config.yaml
encoder_arch: "pvt"
model: "spectrogram FSQ autoencoder"
dataset: "short pieces for a synthesised band: melody, chords, bass and drums"
train_examples: 26041
n_mels: 64
hop_length: 160
input: "log_mel"
win_length: 400
bottleneck: "fsq"
downsampling_factor: 8
encoder_norm: "layernorm"
encoder_norm_position: "pre"
encoder_activation: "gelu"
encoder_mlp_ratio: 3
encoder_head_dim: 48
encoder_fused_qkv: true
encoder_qk_norm: false
encoder_parallel_block: false
encoder_inner_norm: false
encoder_drop_path: 0.1
encoder_patch_size: [4, 4]
encoder_conv_stem: false
encoder_depths: [8, 8]
encoder_widths: [80, 160]
loss: "mse"
latent_channels: 5
decoder_norm: "layernorm"
decoder_activation: "silu"
decoder_widths: [64, 128, 256, 256]
decoder_blocks_per_level: 1
decoder_block: "basic"
decoder_dropout: 0.1
decoder_attention: false
decoder_upsampling: "nearest_conv"
levels: 7
init: "kaiming_normal"
residual_init: "scaled_by_depth"
optimizer: "adamw"
lr: 0.0023
beta1: 0.95
beta2: 0.98
eps: 1e-10
ema_decay: 0.995
steps: 8600
batch_size: 64
epochs: 21.1
lr_schedule: "wsd"
decay_fraction: 0.3
final_lr_fraction: 0
warmup_steps: 250
weight_decay: 0.2
Rows from block 7 of the encoder of a small spectrogram FSQ autoencoder, named by matrix and row number. Rows with one number belong to one neuron. Each number is 128 + 32 x the weight over its row's rms, rounded and kept within 0 to 255. All counts start at 0. Numbers have three digits each. After the name is the row's rms in percent of the matrix's.
After each neuron's rows are labels from the 100 clips, of 14976, where the neuron reaches its highest value: "responds to" is what is common among them. Only what is clearly more common there than usual is listed. The data: short pieces for a synthesised band: melody, chords, bass and drums. In brackets: how many of the 100, against the usual share in percent.
# fc1: MLP up (encoder.blocks.7.mlp.fc1.weight, 240x80), inputs 0-79
# fc2: MLP down (encoder.blocks.7.mlp.fc2.weight, 80x240, transposed), outputs 0-79

fc1.144 159:114125149114122128144112140103096123109112102129103122166146130131074127133162138173122195199126169133111155109121103091184149100141130125095159200128192123078160120135130137129149101237160108148102093214189082104151128121089118127107116095
fc2.144 113:147114116106136095129066125132076128167164111136097183131103158137132132162113105162142152049190142121119123138122192116121141049174116134121148114193206138119115153134128121146081131127137107171135108152161173092126144052080125179105127072
responds to: organ-like (50 vs 10.9)

fc1.198 112:133145109108109158166181157163118148111201139130143105067144141100176094130090111076142059115136125058114159172158106098061122167129155125126166068105128122147134128200104094114116131164093165151140146068127130156134108173138098122125132197
fc2.198 120:093160170084123111126103156062100186106082154144091083176155113176138164081118194160122116073104138135115118182103162126128145129147150132180096183133148102115091084116100140137147163117135119158141079120077114058106094103106079158132173104
responds to: vibraphone-like (36 vs 10.3)

fc1.201 151:171149104112131142136116138111144141073170094131056094089060093127167122109119127096118146091128158096126126076141105128168116154044139119138126101206072106147132162100121156111171137160075114071152155114163148190142161109165125089136138071
fc2.201 211:122160134139135118146183136155068116181149144108227144123139104145108140079134098154153093180061131115135124130113196120136142118132114138095139172069118153138132094156174115115020156058135125130083107113082106139131130095164103135118142143
responds to: marimba-like (29 vs 10.2)

fc1.123 102:124124178139139119110115137108159138091090117126114203134173119076150147112151063178091074074078123147137166199118094099132153137127116119091102070147173158127152098195111126150145169148181044120127128172130150105131083163111123132155110114
fc2.123 171:123121130093133111139124128193172131146117088118103112115093123140082147150130028155082153153133141142138126068141038154144123153131128124042147176121181121139117116133131051138120138130142158148142117117121145161089132029106128162127178119
responds to: square lead (33 vs 10.4)

fc1.208 223:104098051149162103133124091113130140148139140174140105076122173154181150123148138117080116087097150148121151152137082169073133093131110168155094175120184104087136106196092150163096105096177052161103135134129088164180136113082150098152137136
fc2.208 083:132160131150127085078086127177164127105138166130069150158155163147140126177149188113129113055150118128121138175117159137108102115077122126145117200118143130099090080173119157093135081169210109159111107160158124109090069157158132081169154125
responds to: clipping (44 vs 7.9); text has "clipped" (44 vs 7.9)

fc1.77 144:101174127187123106124139133109157129136115168128126134111107120101174121100154101144064211171145119138118142088134078133102106221172127139148134142176083124147105203056132159137170100099135100111127086157110081140116141131130115078141146058
fc2.77 150:176150136074123180146165136101128122162126115112192171132151160121112118114101142115183037075105121118129121190128172152081143081109140121056122068039132141138108123149128131116112162129093143110081120086142200114123083138139139137152138131
responds to: organ-like (44 vs 10.9)

fc1.82 082:127167166119124109113143141071117125177084094125104136151117132137128149128181119191145180138161140158110155102122083130164145169059118137081096070125103135139139078137118119161084092097192124190132112136172178101109127086076123051175134157
fc2.82 095:182160111158113113078102124106151140148169143159138055115134179142139132095162083112115152184083124142089119106101126150131125123156130116055131121132178090162106133155158140101171084058136131089136165127108120170064105063177142103162086182
responds to: shaker (43 vs 19.9)

fc1.58 108:140132126077143122109130136197078129074073077125144122156202098133129147181073123153159119103124156163157129121146149135214126123075137136109087080163143122060140176102109106161142140203133158104159092087125143147151147130081133112117104095
fc2.58 127:131137131181107118136109107125126126154035100123118196156113136104156128099192138156039206148126133155126122101149086140135131124110131132084105119161141143133088130066114149124094085123148100156105099198106144134073153052178131155147140145
responds to: square lead (29 vs 10.4)

fc1.153 128:054056158160135082146169133138158124117090104102162124146180120128135135126166126177140066102127112132115129153123165170130120180188119138154110100132139164123166058141134140156075056127163110121133102149064124193147086144140119083089105162
fc2.153 203:134124138102126150116110131034152130092186162132065138158126107113099149183108091076176114084161150115133143170137116095048124085104134130133130170061090122146140179159130145118183146133114112089129123146110154079127128226138138154124111127
responds to: string section-like (27 vs 10.5)

fc1.232 026:173125130124157137133139138170120137104152112121103107124056091143146110093193183096178140133118181102137084182146137108163088042116125162147165169137082111155108130089156216119154099147127102196106107091128147182154159139123116107141116092
fc2.232 040:144137105138133103143150137182132138118074114146105057159093130130155157106123180103165123113079135119123118126140129123154100062114126128133178098073055150116098125118144157134142102191147143102102175074097106158135255132124132159137091110
responds to: saw pad (62 vs 20); string section-like (41 vs 10.5)

fc1.175 144:083105095165119118125107119193144134140140166144110105124158122062142139134145096142068170102174122106116108118123116137125108155186129142160167096192066130179138168100128076095104070049152136080150124146153124170160118120104140067177128076
fc2.175 125:161138120123120144134135124128129127109084071143073105146178142139122119135142193115118078048150151126100134132115171113082124098139130118188056134155200111127115126152108141130201161191193109143124132157145157101084052130108147182157124139
responds to: organ-like (31 vs 10.9)

fc1.0 109:127104126099127137148218111143155131111078122130120034129153152118149145214127140072193107043113117146140102104159111152120115165054125122126084130134084107127136169142120096131094189113161120156140120153124089148176104154145135099114128160
fc2.0 111:106139113124125117088105132147166128128128087148174133123199128094145140087150123144108115131102129141126097170115185134038095133115129123121056109066176127134127115113148138126138006136121177185156179084110162150087153120122142157117136176
responds to: marimba-like (35 vs 10.2)

fc1.56 151:117127139067172113168061099074178136073104127163140128159170139178113178146115176170125115097109128133159149147146116120160121146060102160153103105150152143139201140081104143117129163166122102173143135090074129117145060118130118184112147067
fc2.56 067:139161117174121107124145132094115119159139088113165050171148121129163109116133183181152101127148114136136122114106225142138100163195128110234140149144177142119099119123138111125162039086130130148149093084090149104110101141087131113124129141
responds to: bass guitar-like (60 vs 21.7)

fc1.141 153:141131118170140090100124092120093127168133163139088114108131127118149140151172076098036149213140145120154157086136075143104182165168109149093151123088093120155090154184123133134105082074114114108104107176150126043129166132106158134133169135
fc2.141 141:128176107116128195174129118079199124072142132128155129138184139103198129130110100127152080137168124142104119104121129154105067112106119116099093153210204147107081144143132122148142149106199126152160115063094132160124118148094129165152087138
responds to: square lead (36 vs 10.4); organ-like (30 vs 10.9)

fc1.95 146:162155194130143118112104120099066139113164125140140112135098131160066139119135108161141219161127095121133114135107140097204134076146131145105205136078159127137142084081114147108118199155113121032115127099128137118111171138118123123177121086
fc2.95 132:128090104112127163193133124115185132126083144133117151130137123093171139130138086070113095101174138131118126079133170159000137158097124157131055148112112148119130160185112132150110064122168111156132149154112161121138191148157120182114119149
responds to: marimba-like (26 vs 10.2)

fc1.6 079:120030146143097126134154122142079124159220142135105139116093135141170139163138179112087095080115123191146079102106122112156170193100148116140107151120090128166107153147144187090123054110102090113079122104152089150114122140114158171133127145
fc2.6 122:161181101129132162111133130122154130124121109126168081136125109116127128110123005157148121150137140116116124122120149148148094114104126125003127132192164133118184149116152127101178109120082183116146132124122114136149193210160117095116116112
responds to: text has "noise" (33 vs 10.1)

fc1.5 156:158120087197122112094108121110092081126093093083114119112131098167071059091136122120093108179123102132141134122165137098119155117150106089153178089137129163168178210158176111137145125104090151162134165170201122195152122142123148139108103097
fc2.5 074:089139138125144075101111119134097143177082135161102114108150181137160138104133193182127086134126165123130129173081140179150151105099115147242072149128147106135142126121093145099095130118186130150184100124054120103162109159083123100143169134
responds to: marimba-like (31 vs 10.2); vibraphone-like (27 vs 10.3)

fc1.45 156:159066065166120099108159134194158140148044110130188119117141151089165134184153140144142116120109139123112106106106136135142120210117125133099132073096108136121190125151126142135143133119139072101091112117078135136176113181124118106038126175
fc2.45 209:068152126099143165160135132062178127113145166097051066136118093167154142112085145135122165103082131125130125146129100076113154050048125126096134137122108148148126130144142088108132081132159141128136130194156137089081126118183119186181145138
responds to: organ-like (29 vs 10.9)

fc1.233 048:144091189109123199137134107184096132120138101129054128109167118163097138043134121087113125125181133151142100124125179127157143040071140123121164151149152111075113133163141229081109096121131112124115151116128125129133130125131136166127127070
fc2.233 065:138093131101146214090168134107130134114170113133082100134111129184175139098153135095157163141020119154110124153126172104169116062083124141139141079096084133101143117131144137115132106065149098120104160134057117160106162153154131175116087106
responds to: organ-like (31 vs 10.9)

fc1.99 137:116155157149127153078123128138116129085148131134106185112116131090189132189126145150087121071108167141137159129131078102105115203118119118068129062136072123146157061132115123122179142127185047156136137120112115054143100176120114133162150147
fc2.99 182:086078095134111153143133128007139124124118107127153155140180148075167137089147142136120055078143121120132144093123175217121093216182134137146077139142099133123139149137110167131111106104157104118153109105095111117175110164140138133113136148
responds to: harpsichord-like (33 vs 10.4); tempo: 160 to 170 bpm (27 vs 9.9)

fc1.1 112:134228058097117157133125121069129125167111130135156140107143091139103113113118118189152223152071148108106119130120096164061118146140137095131134158114103097094080122126131095111130192161126112091148123130194132119128160145132127147118162052
fc2.1 166:177167115180124139154146129127159120109132106115175161118147110097127103111129100153152068188182148109117152103118163141134135124131118137017127059157117139130211107131151109111147132134145199074135116176116106141121198194118105099119150141
responds to: organ-like (32 vs 10.9)

fc1.183 136:092097123154126135105131146088152133076169161115153134133255125122095158184151137076111101081144139145151144186145160108104097171134139129086138174121145141120103060146131088124129167118098133044133137103102138090106110123105117118193138130
fc2.183 179:201156128135119118118130130105145139095005127121124095149169126164158150127129115156116096152173128140100123058125110150095121154132133114042072135126076113151102145154127148141101078133142091138096125148132190090122164078151135188167110094
responds to: marimba-like (26 vs 10.2)

fc1.220 163:103172202125131178063101114160104087181096121097151148154130105112118110177141097169113123089134173141129134104085158094146154151091105102086156175153165158096103112084175122142164145145165159182127059164136126139120173170166148073117115164
fc2.220 078:079127128146134134068130120148143104175082124120069147134124160161120120146132255114123142107140150165167125114083168112061113124143116113187105140154107147077107115133140144138098051123204140109156096160081094139149131156140152118113142137
responds to: quiet level (79 vs 28.6)

fc1.69 149:190155176123137156137196117149103104140073135096195120188191100109144084138136104135157097127127092155147119101147154136155137132082111096083093154122113157115144069095155193165138147121213133075089100115177147132112154158146143132126082140
fc2.69 058:073136134186119130045150131142168105175107113108106139144132129146121090118163212109118117113140122146151118139131159110061132117132124100255162145117132152153146149094147145120150087116142136157098155156114115153137075143147145097057126177
responds to: saw pad (43 vs 20)

fc1.138 093:109117069125124144091152115201114139141150076145075093102133122113040148107083111073133090100135080173143098136155130027137102149171143122141183197177141119125105145122121077144115151141119141156125160113093119102112153121139166146129104176
fc2.138 102:123140088154127137088115131168062119153109072115140106139134091170047116111136108127109118140127111148145119158116122053149130154190125114131229176213175140132137159091143132130182190108133103160136132160084114117135122087147132145122137180
responds to: clipping (26 vs 7.9); text has "clipped" (26 vs 7.9)

fc1.68 148:116151180067136150180078136117102121128122148112092148127150146130075131109118144176170135099128133100127170148094111080093127089085132091121131105160166134133151186121137165144063086207147173130101175103152102159065100098199117171170136111
fc2.68 125:100156167063142127202125125140106127093101183120065145115105131164084126166111155153149096073068123140126116127130127148154142150096125127116133111192087132147153121119132147107111121162140181089109145159096134120115161000180121160161144106
responds to: tempo: 160 to 170 bpm (32 vs 9.9)

fc1.102 210:172098037137126134103128127169087134099109112133178158123141129190107139155090132105139081141079090126135117189148144110161127131155132137158094079147163123088141095194114168114186155144091137182163099076143128164122096151070128094189133099
fc2.102 130:008106140105128131160122129144191130161134135133087161130150170096090124091137156130093157140109130128130123132139084136134141123100129122221161183164099123149134155058110079127097131149151129078095131222106139121096085153150126149121159125
responds to: square lead (28 vs 10.4)

fc1.174 037:134135058172165116114199132135111145159149169127074155126173146154136090096138126079097186120204144132162121120126129079135124133066155141125141152137169156100155111100124184042121109137158050142130170112177148134149108097123100127140087106
fc2.174 055:141110105103140105127138131081074146128108123135096092133132124154148142158117099118184150155000113101123136222113152145152089136119123123121152130122154127121128150101147177136090147106113124119093120119119096163120085126144134213118106175
responds to: string section-like (26 vs 10.5)

fc1.218 203:080113148133155109088161120188142134091132113136135100121087101066087120110128129143149159151128169166132115087109165191165108208176118136152207126089119132144146166050139164122145078130143094093141145103064128134123132136051135114159146151
fc2.218 168:152165119113098116112089126106112110162193139121056161149122136175169097135141142116131118127133136114068156144171073081145146057093118132145111174184177127105117110189147160165083105188144111144102132162174140111119142054160143167112124072
responds to: organ-like (40 vs 10.9)

fc1.132 093:123063055092120156112088117207181122145123140131139097119050136094113127127127139152123141173127143112156128158124141127125135161087127131118182044123114136147180106123128116115136040114129157052123155148192157142142075111120169138152111148
fc2.132 142:089184172095131148177174131032149114132097144097152137148163098153129122094117029127165115145160145128130122128142106151135129102125126114007123166096106151120090134153165107120109149180126170153123102097091121132110151173168121113137143103
responds to: vibraphone-like (26 vs 10.3)

fc1.26 044:117098129177123076118100131148157138150092117134183137133135140101125168219162128067118107131137118074154181124122065067119098158160143138108125114107149130143169104081123048168162177144114099115158122122050121103174117161116131166151077127
fc2.26 057:173122120153109098154095126178127120108081106137128218109106148108070124131131000143153078142102138071135140156134164183140133182134122129073118199169117119127133144087153104137132122162129146100147096123123093103152129149090118162128136157
responds to: string section-like (35 vs 10.5)

fc1.42 065:101137160207129159153100099111129127102095099111073143121109142085049136089112080104130167090150126130139135151119212119072175099127130135131111143132126117172154123071129165138178142077100143127125143139161110095111191087105147191161184100
fc2.42 086:150110113096131147136134128156074120127172134132189144100149109159149128174118155146121086197133113108139122023126067122193089169155130125126145167066105138095139109209136128145070144169156103134115127128142148134142042142142124108093148102
responds to: thin (high-pass) (30 vs 12.4)

fc1.237 101:126161073155124096115125147178101137153166143135147155149060107108155138152116082101136095114068135096131121130136084080093126069102135130134109152177168121106118147148114111109102091218198097209104110149208108108142138125134121185106111128
fc2.237 095:161154113114129182141142127145083111157090126104033146117105110136135113095119207146141100156135158109134159109134020119098139101121125114122110136126145126123107111127116083150121145200215115150147108145172150154122153040149123159143131081
responds to: rimshot (41 vs 15.8)

fc1.72 162:161133137141128114114143127119076143147140136131147106111096131206110135104098111122123184166129035133151132126122102125153171094190126141135130113065138131126107080188113124146143119061113090065135127131139179109134106147145131116255124101
fc2.72 145:152148148104133180175061131060123134110093120137108072124073107100096136150112111078102154037088136127129120123121187131045160190089127126129066140128145130135132181163128129132168093149109092152129138164133143108135157182173125131142108160
responds to: square lead (32 vs 10.4)

fc1.16 176:176143101130128140167136123132153126141147079127127159157163127121133121153149128083107071024135126116104148188133085152090140056112129124106101137134172129087160075201120149143158162105144112224127105115164159121116092102150120190117110094
fc2.16 138:149151113114117117201100127085148121147132101128084154179104131146127112178123100131148135098129127124068133182150174105118164068085130118123131149114200125064145089205131160155153095147097111220105122123138154112125149107125138193135132058
responds to: square lead (38 vs 10.4)